{"dataset": "analogue clock faces", "train_examples": 97500, "horizontal_flip": false, "encoder_stem": "single", "text_encoder_causal": false, "text_encoder_activation": "star_relu", "text_encoder_mlp_ratio": 2, "text_encoder_fused_qkv": false, "text_encoder_bias": "qkv", "text_encoder_qk_norm": true, "text_encoder_parallel_block": false, "adamw_lr_other_params": 0.0019}
Rows from block 2 of the image encoder of a small contrastive image-text model, named by matrix and row number. Rows with one number belong to one channel. Each number is 200 + 20 x the weight over its row's rms, rounded and kept within 0 to 999. All counts start at 0.
After each channel's rows are labels from the 100 images, of 14848, where the channel reaches its highest value: "responds to" is what is common among them. Only what is clearly more common there than usual is listed. The data: analogue clock faces. In brackets: how many of the 100, against the usual share in percent.
# convs0: first 3x3 conv, stride 2 (encoder.blocks.2.convs.0.weight, 160x80x3x3, each kernel summed), inputs 0-79
# convs1: second 3x3 conv (encoder.blocks.2.convs.1.weight, 160x160x3x3, transposed, each kernel summed), outputs 0-79

convs0.93,184,202,196,153,174,218,194,194,169,190,216,160,189,208,213,188,247,195,176,204,185,193,223,186,222,208,174,208,237,184,224,183,182,232,194,180,197,219,215,203,154,215,186,187,181,145,198,208,211,216,180,182,196,217,219,223,183,214,211,186,176,193,210,185,211,180,200,172,188,221,179,184,186,220,195,209,196,207,181,165
convs1.93,256,209,171,216,196,203,191,207,197,200,178,204,177,226,184,202,183,184,185,178,199,198,207,190,219,204,224,220,233,202,194,195,191,215,204,212,218,230,174,181,208,204,208,239,199,213,186,209,210,178,162,168,192,207,213,190,227,205,194,213,196,231,227,245,198,196,178,214,203,226,210,224,200,194,193,191,189,216,175,182
responds to: numerals (71 vs 25.2); minute hand past 7 (36 vs 8.1); minutes: 35 to 39 (36 vs 8.1)

convs0.87,188,216,208,215,223,164,182,177,208,219,200,199,188,238,207,219,222,198,195,227,206,211,186,203,195,169,188,202,198,124,174,198,204,220,202,207,188,182,160,197,151,204,225,211,229,229,206,174,202,221,189,198,180,196,211,214,200,202,210,210,192,196,216,231,168,205,221,203,248,183,205,199,192,198,239,197,192,185,190,209
convs1.87,178,185,202,196,210,167,177,166,157,173,191,200,206,196,252,178,189,174,232,213,187,217,185,169,189,211,169,194,195,172,212,215,232,196,156,166,191,202,245,154,208,194,196,183,223,179,199,178,215,173,184,191,208,206,177,194,207,213,195,198,211,184,189,199,170,215,179,162,190,178,146,205,193,192,184,195,193,193,179,176
responds to: four ticks (57 vs 24.7); minute hand past 8 (41 vs 8.4); minutes: 40 to 44 (41 vs 8.4); minute hand past 1 (36 vs 8.5)

convs0.155,225,199,212,194,211,202,219,197,181,210,218,196,179,184,220,199,198,178,169,246,152,225,215,216,213,177,205,216,210,179,199,206,197,167,200,211,187,167,233,201,164,216,221,197,195,194,145,170,191,205,205,205,250,182,179,195,175,212,204,190,200,191,210,194,194,188,222,205,209,216,168,198,196,169,203,242,169,196,205,214
convs1.155,193,203,226,175,170,183,196,181,194,181,191,150,177,189,198,204,217,175,201,179,182,164,213,174,188,166,202,168,193,191,180,179,210,202,222,150,171,175,227,198,196,210,195,226,202,185,181,168,219,215,184,169,190,178,214,223,210,180,202,194,235,202,179,226,212,202,191,205,195,195,194,199,205,185,178,175,198,168,181,183
responds to: minute hand past 4 (64 vs 8.3); minutes: 20 to 24 (64 vs 8.3); four ticks (52 vs 24.7)

convs0.5,203,192,175,218,203,232,225,171,200,205,189,167,221,226,186,210,212,189,181,193,232,193,151,206,212,184,178,202,232,196,227,186,189,192,220,194,201,194,221,210,196,192,220,157,194,165,149,197,198,199,187,185,218,200,167,180,195,156,200,185,209,189,233,182,177,194,180,195,211,187,241,203,182,210,230,196,180,182,200,178
convs1.5,241,210,233,181,181,192,212,209,192,192,224,215,218,175,217,198,201,154,176,181,202,219,147,209,201,180,197,215,217,185,196,182,195,213,184,201,201,199,225,214,215,173,229,195,183,173,220,203,195,226,201,190,223,189,178,191,191,172,197,149,199,185,196,156,215,155,218,210,183,198,193,188,198,199,182,199,217,183,209,208
responds to: numerals (71 vs 25.2); minute hand past 9 (33 vs 8.6); minutes: 45 to 49 (33 vs 8.6)

convs0.111,197,188,174,225,222,176,196,196,199,192,191,222,207,214,201,201,213,172,239,212,177,191,212,185,194,220,192,173,177,176,209,197,205,239,240,177,202,195,184,208,199,181,189,208,212,204,215,192,211,214,164,167,183,214,160,211,233,201,187,202,157,193,194,201,198,175,154,251,213,203,208,196,200,218,209,222,171,219,196,157
convs1.111,181,204,175,219,211,197,182,162,183,189,195,224,192,193,207,213,225,200,222,254,190,240,204,184,205,218,215,219,201,205,227,219,200,182,172,169,191,187,223,206,190,201,210,174,201,215,197,203,185,189,219,187,195,233,158,205,186,220,187,200,179,201,215,183,182,199,181,201,173,201,181,162,178,203,192,200,207,217,228,188
responds to: numerals (94 vs 25.2)

convs0.49,156,266,179,178,202,229,206,193,231,230,195,186,222,188,201,172,162,210,185,211,192,196,223,166,164,197,216,205,170,178,229,188,214,191,228,194,205,178,207,242,202,212,214,203,198,207,188,195,167,194,190,210,200,205,213,196,200,234,183,215,203,233,188,181,190,188,199,212,216,179,204,190,217,215,201,208,192,163,186,222
convs1.49,198,189,198,151,191,192,204,206,165,201,192,197,169,193,192,164,169,178,189,206,194,185,174,205,212,185,185,205,185,188,186,199,173,189,187,162,184,202,221,187,187,173,198,223,177,201,176,176,189,202,185,209,211,189,190,188,199,177,148,203,197,202,210,188,213,176,208,173,193,185,178,173,173,210,189,198,212,174,194,193
responds to: minute hand past 4 (38 vs 8.3); minutes: 20 to 24 (38 vs 8.3)

convs0.2,195,160,213,206,197,164,183,188,216,186,201,242,199,206,215,198,238,213,224,195,210,205,177,186,212,217,174,236,242,203,220,194,179,193,166,205,217,203,222,235,239,230,201,207,177,209,184,187,188,176,187,149,167,214,203,197,209,199,188,219,192,224,225,203,227,217,193,170,182,194,177,202,224,209,186,199,192,207,204,173
convs1.2,147,184,214,185,209,210,173,162,219,201,201,160,193,214,207,196,183,213,177,216,178,166,177,228,186,230,186,206,202,160,194,211,183,202,209,215,198,150,197,212,201,203,189,220,185,187,174,210,166,168,192,196,193,189,228,175,189,175,186,209,185,219,179,188,170,173,199,162,189,192,171,201,192,197,198,218,188,207,184,158
responds to: numerals (59 vs 25.2)

convs0.85,228,185,161,173,217,236,184,206,189,218,215,212,217,225,208,208,195,209,182,165,205,221,196,177,220,184,195,184,186,181,196,169,209,218,176,197,173,172,198,219,193,196,191,223,185,208,226,182,206,195,166,204,221,210,206,183,172,216,207,194,161,205,169,202,208,204,204,172,186,192,207,229,207,202,210,140,180,150,225,201
convs1.85,203,222,227,190,190,173,194,216,177,201,192,187,207,203,203,201,214,198,190,214,208,171,206,178,208,180,200,190,206,204,198,199,187,227,230,174,204,213,191,198,187,187,214,157,205,228,205,209,181,189,194,216,194,158,240,174,180,205,189,174,184,214,182,212,179,214,203,178,202,252,210,139,213,192,194,198,194,195,186,191
responds to: minute hand past 10 (40 vs 8.4); minutes: 50 to 54 (40 vs 8.4); minute hand past 7 (25 vs 8.1); minutes: 35 to 39 (25 vs 8.1)

convs0.79,216,163,241,181,202,191,175,217,211,165,191,201,182,222,173,191,224,176,199,181,180,231,211,168,187,215,188,196,210,230,194,175,225,221,195,205,238,170,227,175,201,197,199,180,202,186,167,194,184,205,186,213,185,202,176,200,201,198,221,172,198,252,203,179,206,203,227,168,184,213,174,192,216,179,206,229,181,227,199,189
convs1.79,219,216,218,207,218,188,176,189,179,181,192,181,195,200,205,205,222,149,232,200,221,200,211,166,199,182,194,227,190,191,225,205,201,205,179,193,191,175,206,197,176,191,183,163,198,232,169,181,215,181,179,212,218,174,200,172,171,203,185,190,202,199,195,182,202,236,172,188,168,193,210,190,188,181,225,193,185,180,173,157
responds to: four ticks (52 vs 24.7); minute hand past 9 (45 vs 8.6); minutes: 45 to 49 (45 vs 8.6)

convs0.55,193,170,208,203,222,189,230,179,223,188,180,188,217,221,227,212,189,218,231,176,202,203,148,187,218,177,159,209,195,156,204,188,199,209,215,212,204,188,226,186,196,178,207,181,198,156,186,195,162,210,212,188,193,224,180,197,223,190,240,219,174,180,213,201,210,213,200,232,241,198,212,188,197,219,189,216,223,201,199,171
convs1.55,201,192,163,221,189,177,205,198,183,166,203,211,203,211,170,179,207,240,163,211,206,201,207,211,178,197,194,186,190,204,148,224,204,230,175,200,183,216,223,177,219,204,212,204,176,190,209,235,210,176,204,210,173,232,196,228,244,228,172,200,203,209,203,182,176,206,236,191,193,217,191,172,230,236,203,198,200,211,197,190
responds to: numerals (59 vs 25.2); minute hand past 10 (51 vs 8.4); minutes: 50 to 54 (51 vs 8.4)

convs0.119,219,195,209,236,228,164,183,191,201,203,198,210,230,235,179,233,178,203,173,191,198,201,193,221,242,192,188,183,209,134,199,220,222,200,196,198,203,212,204,191,176,220,200,207,227,210,234,198,227,204,172,198,234,217,193,223,168,213,177,201,181,190,173,207,192,178,184,206,218,205,205,192,217,198,227,238,208,218,189,177
convs1.119,161,201,208,221,196,146,203,172,165,180,194,204,191,191,185,163,196,200,243,175,176,215,204,158,191,201,205,212,215,181,187,199,200,185,142,207,171,200,207,170,210,177,199,171,164,209,216,194,218,204,196,192,174,215,186,202,211,214,233,171,192,186,198,195,224,191,188,177,186,195,172,197,185,182,206,181,203,201,218,228
responds to: four ticks (64 vs 24.7); minute hand past 2 (41 vs 8.5); minutes: 10 to 14 (41 vs 8.5); minute hand past 8 (25 vs 8.4)

convs0.159,195,147,195,179,208,200,200,193,197,186,194,174,174,191,195,155,221,188,195,191,214,208,200,199,220,157,207,196,193,216,185,222,183,176,168,211,185,188,220,189,190,200,214,154,163,193,203,167,241,175,203,194,237,200,212,219,185,196,180,184,181,178,204,184,193,214,225,224,205,191,211,216,184,182,221,219,151,202,210,178
convs1.159,211,217,171,222,189,167,179,212,189,195,225,235,227,196,173,138,195,187,240,183,195,204,213,205,204,210,230,141,200,181,195,207,176,198,172,207,187,183,191,191,225,195,175,171,211,192,239,185,214,223,213,197,172,162,194,192,189,187,216,199,227,221,208,229,201,212,200,205,213,174,191,202,207,234,179,154,171,186,176,231
responds to: four ticks (56 vs 24.7); minute hand past 5 (30 vs 8); minutes: 25 to 29 (30 vs 8); minute hand past 11 (28 vs 8.1)

convs0.120,215,193,183,252,216,224,168,167,185,210,176,187,213,205,191,213,187,205,186,189,202,200,242,192,195,209,177,196,166,197,213,178,230,181,205,196,209,251,212,199,158,171,222,178,197,208,185,172,210,190,173,177,210,210,205,201,198,188,204,218,188,210,213,174,219,178,174,205,188,217,208,214,187,171,224,176,199,180,167,237
convs1.120,200,198,201,218,191,187,193,212,207,230,149,203,205,211,174,226,204,173,190,203,194,234,188,183,241,200,197,198,155,179,200,205,196,206,186,186,167,218,192,191,203,202,208,191,170,171,209,225,166,214,190,211,208,203,213,182,242,220,213,176,182,194,176,194,190,199,197,219,184,231,201,165,225,217,220,192,202,187,216,186
responds to: minute hand past 10 (28 vs 8.4); minutes: 50 to 54 (28 vs 8.4)

convs0.42,194,194,200,206,204,216,177,218,228,188,201,210,189,220,200,220,214,191,228,155,233,193,218,215,205,232,190,213,195,166,227,218,210,230,230,217,210,189,181,252,220,211,131,198,191,196,180,230,203,206,174,207,183,211,186,214,206,227,219,175,186,194,184,205,203,171,182,209,208,201,211,235,203,200,191,204,161,207,199,192
convs1.42,194,203,190,189,176,194,181,193,169,219,173,182,226,198,227,246,205,183,190,193,200,214,173,213,236,226,206,194,190,215,189,178,164,194,185,201,156,225,202,196,208,204,192,170,150,168,173,203,174,228,192,209,218,191,167,169,189,225,205,196,186,185,205,213,133,188,166,197,198,201,228,224,200,199,187,210,180,198,193,176
responds to: numerals (58 vs 25.2); minute hand past 1 (31 vs 8.5); minutes: 5 to 9 (31 vs 8.5); minute hand past 8 (29 vs 8.4)

convs0.70,193,181,181,220,209,209,210,199,170,209,174,167,195,204,204,215,235,205,183,196,204,207,203,200,194,183,215,218,193,191,240,188,222,165,180,203,195,203,215,210,193,182,235,197,195,226,207,196,167,227,180,182,154,240,195,224,193,241,161,238,187,191,207,178,175,173,192,241,218,196,182,184,184,199,191,190,215,178,188,227
convs1.70,211,219,209,173,209,166,200,241,172,178,199,223,190,202,193,190,194,175,200,191,186,207,180,231,210,243,189,222,205,201,194,225,200,200,195,198,218,170,259,233,190,210,183,179,211,216,229,176,201,180,226,231,210,183,200,191,229,193,204,193,162,231,200,173,174,200,177,207,226,203,185,163,183,213,172,188,212,204,206,180
responds to: four ticks (61 vs 24.7); minute hand past 1 (45 vs 8.5); minutes: 5 to 9 (45 vs 8.5)

convs0.80,219,236,193,191,176,207,202,181,222,222,225,216,188,167,222,159,208,204,197,220,208,174,185,204,242,219,170,200,166,177,216,193,194,208,210,201,195,218,202,204,176,225,168,236,185,195,225,204,219,137,206,207,215,183,215,196,214,221,171,160,179,213,198,187,230,185,197,191,199,185,186,219,206,188,219,208,191,185,185,182
convs1.80,216,188,204,177,224,203,202,179,210,240,192,206,199,223,185,200,195,213,188,182,222,181,193,172,193,183,184,157,200,224,221,181,208,195,187,194,197,201,157,189,218,192,184,184,186,234,168,197,197,231,199,177,197,215,190,210,192,212,195,172,178,246,201,184,213,195,202,209,203,231,193,203,229,219,208,192,212,180,170,170
responds to: four ticks (74 vs 24.7); minute hand past 8 (50 vs 8.4); minutes: 40 to 44 (50 vs 8.4); minute hand past 2 (49 vs 8.5)

convs0.21,205,169,216,173,202,226,182,203,216,204,210,175,214,172,214,191,190,167,230,163,231,183,199,208,212,216,159,201,179,202,209,251,187,189,218,199,179,198,187,177,195,194,203,225,159,202,206,183,200,181,163,187,179,250,182,226,203,169,195,215,225,221,201,195,183,175,195,206,192,202,188,197,200,173,202,205,207,214,181,160
convs1.21,169,199,215,192,197,212,175,219,186,198,184,190,223,187,171,228,171,184,192,169,180,199,212,157,189,198,240,145,223,182,171,202,188,217,199,203,193,201,154,203,180,168,188,197,176,245,206,186,184,220,201,208,213,198,222,194,178,225,199,229,207,213,203,242,217,204,196,204,201,197,229,184,182,180,207,200,213,190,180,188
responds to: four ticks (60 vs 24.7); minute hand past 5 (45 vs 8); minutes: 25 to 29 (45 vs 8); minute hand past 11 (29 vs 8.1)

convs0.31,173,181,170,208,197,236,179,193,210,192,205,176,213,203,170,185,193,189,209,217,245,254,226,204,180,202,190,184,197,185,191,202,215,166,172,177,214,191,200,220,193,202,256,166,218,233,199,164,208,175,171,184,189,195,211,233,187,202,224,207,195,225,198,186,203,192,205,184,189,234,209,223,184,187,208,199,179,217,214,205
convs1.31,204,185,226,188,205,210,189,199,209,202,191,234,207,204,192,226,214,179,163,219,172,178,193,251,207,181,206,184,173,179,170,187,163,209,207,206,171,171,180,221,203,193,209,164,191,188,198,201,205,218,201,209,212,200,228,202,188,207,238,194,198,173,154,187,187,188,201,211,204,204,172,157,173,220,178,225,184,192,187,197
responds to: minute hand past 10 (35 vs 8.4); minutes: 50 to 54 (35 vs 8.4)